config = dict(
    encoder_norm_position='pre',
    encoder_mlp_ratio=2,
    encoder_qk_norm=False,
    encoder_dropout=0.1,
    encoder_shared_expert=True,
    max_precond_dim=1024,
    adamw_lr_other_params=0.001,
    epochs=51.8,
    weight_decay=0.2,
    adamw_weight_decay_other_params=0.01,
)
Rows from block 5 of the audio encoder of a small contrastive audio-text model, named by matrix and row number. Rows with one number within an expert belong to one neuron, the router's apart. Each number is 50 + 10 x the weight over its row's rms, rounded and kept within 0 to 99. All counts start at 0.
Before each expert's rows are labels from the 100 clips, of 14848, where the router gives the expert most weight on average: "peak on" is the class under the peak. Only what is clearly more common there than usual is listed. The data: phrases spoken by 400 fixed synthetic voices.
# router: router (encoder.blocks.5.mlp.router.weight, 32x192, trained with AdamW), inputs 0-191
# up: expert up (encoder.blocks.5.mlp.up, 32x384x192), inputs 0-191
# down: expert down (encoder.blocks.5.mlp.down, 32x192x384, transposed), outputs 0-191

# expert 3
peak on: /ɑ/; /aɪ/
router.3:60 21 55 56 65 44 45 36 56 47 63 38 27 48 46 47 54 50 71 44 57 58 69 42 62 58 36 47 63 45 42 54 38 33 47 55 53 39 39 54 61 56 56 45 50 36 44 31 69 55 58 74 45 68 52 62 70 59 55 38 45 53 53 58 48 48 47 49 28 34 34 69 54 45 44 47 51 52 47 56 44 56 61 65 67 46 68 57 60 48 47 66 60 60 51 60 43 59 56 57 41 59 41 55 54 62 40 57 55 61 44 43 51 47 41 48 73 54 51 65 28 49 34 42 45 29 54 64 42 59 49 51 49 48 29 63 55 39 47 38 56 54 62 44 32 34 44 54 43 54 58 56 72 57 44 64 54 51 55 63 52 43 57 49 50 52 57 39 50 45 53 57 50 63 47 55 51 50 53 47 57 50 67 44 40 56 56 49 59 43 48 33
up.8:41 48 34 58 49 52 55 53 51 50 56 55 72 58 60 57 38 46 50 47 48 46 49 53 52 57 48 60 25 53 32 69 49 48 52 45 54 44 56 51 60 37 54 50 50 37 42 42 59 84 59 45 54 25 46 55 51 49 50 43 56 62 45 48 33 60 62 46 52 38 49 46 59 44 61 57 58 40 53 49 57 29 56 67 50 46 52 43 36 53 36 41 48 47 71 68 43 41 60 45 54 59 51 62 53 54 60 56 53 54 44 50 53 48 53 42 46 55 27 62 62 50 58 71 46 50 52 51 58 61 42 42 48 68 52 50 49 67 45 50 45 65 30 52 39 54 69 53 59 45 34 46 47 44 38 57 44 47 31 27 30 35 52 49 54 42 26 48 40 57 45 29 68 41 48 39 53 69 58 45 63 32 61 48 53 58 45 35 49 50 62 63
down.8:48 42 35 40 57 52 56 48 56 62 60 39 50 52 36 56 50 61 39 60 55 50 58 52 50 42 52 58 90 54 62 46 30 48 61 41 51 42 41 55 49 54 53 34 34 37 66 33 41 58 56 63 51 55 48 41 26 39 60 57 47 36 34 57 53 59 42 59 44 41 43 47 45 65 40 50 59 45 54 50 32 56 39 51 42 37 39 39 77 39 74 64 43 61 52 52 48 49 48 50 55 53 50 46 44 48 48 43 35 53 64 38 68 62 58 65 48 43 63 57 63 47 42 49 57 53 63 53 49 55 49 55 26 50 48 43 62 40 58 41 56 41 59 39 54 66 37 52 56 52 68 61 55 50 39 46 54 63 54 41 61 68 29 51 50 63 41 47 58 57 56 42 45 51 44 42 66 33 48 71 56 41 52 53 38 32 49 49 59 48 60 45

# expert 0
peak on: /s/; /z/
router.0:57 62 41 25 63 66 49 71 46 41 36 37 52 55 63 50 36 42 54 49 32 50 57 49 46 46 41 64 56 57 69 45 63 45 42 47 52 56 40 37 54 40 37 56 55 71 58 71 43 44 65 50 63 43 27 63 58 48 51 60 46 56 54 41 38 45 57 46 47 59 42 31 66 51 47 56 53 50 57 37 66 45 55 48 42 56 50 51 30 55 41 53 49 45 58 37 48 58 44 54 38 45 60 59 31 55 44 66 48 51 43 47 50 61 74 44 64 51 60 52 61 44 66 43 49 46 62 48 48 48 59 26 53 56 61 44 38 43 57 58 48 56 66 65 36 75 39 39 59 45 60 57 65 37 51 46 55 41 54 46 43 61 48 41 50 34 55 53 50 61 71 67 53 57 35 44 49 48 48 42 46 54 48 48 41 61 65 47 41 41 53 74
up.1:42 40 80 35 52 51 55 48 46 63 58 52 51 53 36 58 45 61 50 43 57 60 51 43 44 34 59 42 43 39 46 46 43 56 61 46 39 58 48 49 48 77 50 49 51 57 51 49 47 53 44 37 58 35 46 74 48 56 67 57 73 44 58 25 58 70 51 63 34 37 39 51 37 42 39 58 76 59 57 50 50 62 48 43 62 65 46 59 38 65 38 54 46 47 54 33 67 42 37 28 29 39 52 44 51 63 58 43 57 50 52 48 42 47 52 37 61 42 44 44 43 41 32 40 62 47 40 62 45 46 72 57 31 51 58 51 36 70 48 59 57 45 56 58 65 54 44 55 44 42 48 35 54 56 51 48 62 58 52 54 56 56 55 59 53 43 52 56 62 49 37 67 53 49 36 53 39 42 60 39 47 47 64 57 57 46 52 41 44 66 59 49
down.1:66 51 56 48 32 56 65 33 55 57 50 59 50 72 44 43 52 31 50 48 30 41 34 43 59 49 66 38 55 40 38 39 50 65 42 38 53 43 53 46 45 55 59 59 56 39 56 46 46 41 46 58 49 39 62 58 53 35 46 56 40 62 59 42 31 50 47 63 44 62 50 41 61 41 50 60 49 52 63 48 58 50 45 42 50 37 68 55 54 49 40 63 55 57 45 56 56 35 67 62 50 52 56 53 52 62 67 58 42 29 48 57 69 55 59 38 43 37 41 50 53 56 50 49 49 56 61 34 38 47 41 32 53 46 52 53 52 50 41 36 53 55 53 34 59 49 79 31 43 57 49 46 59 40 50 54 27 42 74 41 31 60 51 41 44 31 53 42 59 33 32 53 44 61 69 47 49 42 42 66 46 43 52 54 63 73 53 49 57 54 46 56

# expert 4
peak on: /p/
router.4:65 54 66 60 38 54 35 37 30 57 55 61 37 55 27 35 41 70 60 70 60 54 39 39 52 43 61 33 58 39 58 52 56 47 48 41 52 43 37 43 61 27 49 56 38 42 58 51 54 43 41 53 63 37 34 66 38 47 57 37 46 66 49 59 65 54 34 46 65 50 32 59 41 54 37 41 44 58 44 55 49 32 52 47 50 58 52 37 29 42 52 34 53 59 55 49 51 59 46 37 52 44 51 28 55 61 56 61 43 63 40 53 40 56 59 42 59 46 53 47 46 42 65 50 46 44 56 34 32 45 47 43 43 31 45 55 55 53 39 61 63 49 57 55 46 41 58 54 73 54 54 49 57 55 31 52 48 58 50 34 42 36 49 65 56 54 66 57 54 47 55 36 25 56 48 39 49 60 55 56 49 58 35 29 54 56 46 49 38 50 54 48
up.1:47 52 56 43 34 48 54 53 40 46 50 52 36 52 47 31 69 48 48 61 52 57 67 71 44 52 39 45 45 58 70 36 43 52 36 50 38 46 51 61 59 24 49 47 28 62 52 54 56 48 45 45 54 43 49 49 46 38 59 41 46 62 64 55 52 47 40 42 52 54 49 43 32 54 45 57 65 34 66 66 40 42 59 40 59 52 50 66 60 59 48 40 41 51 51 32 46 64 64 45 51 48 50 55 43 63 50 44 38 48 62 27 67 65 59 42 68 34 40 51 29 47 57 51 51 51 55 48 45 55 54 34 52 64 61 29 47 47 51 45 53 50 50 65 45 45 52 52 52 58 54 31 50 38 57 59 41 40 35 53 47 49 36 48 49 50 39 38 67 41 55 58 53 59 56 37 48 50 74 53 43 22 48 67 30 52 34 37 51 63 38 44
down.1:46 40 37 40 57 45 75 44 70 64 38 61 56 34 56 62 45 62 36 53 47 44 39 49 49 40 65 35 46 59 47 59 57 56 52 61 67 56 50 59 48 62 47 32 61 55 29 57 42 54 42 54 55 58 44 39 52 50 43 76 62 53 56 35 44 29 32 52 51 48 53 51 44 48 46 75 38 58 46 53 38 40 45 59 49 49 59 60 49 30 51 59 57 42 53 40 56 28 53 64 41 63 39 58 50 34 62 44 58 40 38 64 43 41 49 60 48 50 47 47 50 58 44 64 52 38 62 40 49 31 40 35 33 38 57 38 68 67 53 53 41 56 42 43 56 39 59 50 42 35 54 45 65 39 52 55 65 59 50 58 29 58 42 45 45 42 32 60 52 36 51 50 59 64 53 40 44 54 57 57 46 32 39 60 55 59 50 65 54 48 42 48

# expert 25
peak on: /k/; /g/
router.25:44 51 33 32 50 57 55 52 38 36 43 44 62 45 65 54 45 53 53 50 59 41 35 69 51 47 52 50 43 52 57 63 59 56 67 65 50 56 64 54 47 49 65 58 67 46 52 43 59 56 45 40 52 52 41 67 39 61 63 21 50 50 40 53 55 50 40 67 59 55 39 53 71 60 25 75 58 36 51 56 44 39 28 56 59 27 47 43 62 48 48 50 42 61 42 52 56 37 55 36 51 64 59 65 49 43 71 68 48 47 42 67 37 55 36 53 43 57 71 43 54 40 61 62 45 64 43 57 50 64 52 43 43 52 55 54 39 44 54 47 42 43 47 59 62 37 49 45 61 41 57 42 53 66 43 44 45 38 58 42 49 61 47 34 36 55 56 47 45 40 41 52 50 54 45 52 35 49 23 41 56 59 60 40 62 48 46 39 52 52 58 49
up.3:62 53 42 56 63 34 62 51 50 38 63 38 54 52 65 71 50 63 69 49 47 43 54 48 48 43 48 39 59 47 74 43 45 36 30 43 47 53 51 57 62 64 29 48 56 41 45 47 35 46 61 53 51 43 39 52 31 66 57 42 63 38 62 60 41 56 45 50 63 48 46 51 56 57 49 44 43 55 60 43 43 44 44 52 56 48 68 49 57 39 45 53 54 46 47 51 48 65 56 48 38 51 41 43 72 41 46 58 40 33 53 58 32 38 46 65 49 58 62 50 35 44 55 34 42 56 43 62 47 55 64 54 35 28 56 72 51 48 35 41 53 46 48 44 35 43 46 43 52 57 41 52 60 60 43 71 36 66 39 49 41 44 56 48 50 56 51 41 51 60 39 49 63 57 40 44 35 55 63 49 50 39 66 27 45 46 58 38 35 38 21 34
down.3:54 67 44 51 46 48 61 58 38 58 74 54 50 46 64 47 48 46 46 46 57 49 41 45 47 38 56 43 37 41 46 45 43 37 61 49 60 41 55 42 49 56 44 38 52 48 36 44 69 48 65 47 50 45 39 56 60 65 59 28 55 54 48 47 42 43 58 38 58 43 50 65 29 53 51 58 61 59 68 51 28 59 60 59 36 39 39 48 45 55 43 31 57 57 40 40 48 52 40 45 68 42 58 58 36 35 68 61 55 44 52 28 39 42 49 45 60 38 41 56 40 31 43 50 44 44 45 40 59 43 50 46 49 40 39 21 33 45 36 41 32 47 61 41 63 33 57 62 59 52 50 39 47 62 55 73 45 28 46 61 46 48 26 53 45 40 60 63 57 64 58 64 52 57 51 31 52 54 47 47 45 46 53 53 47 55 54 58 65 58 58 47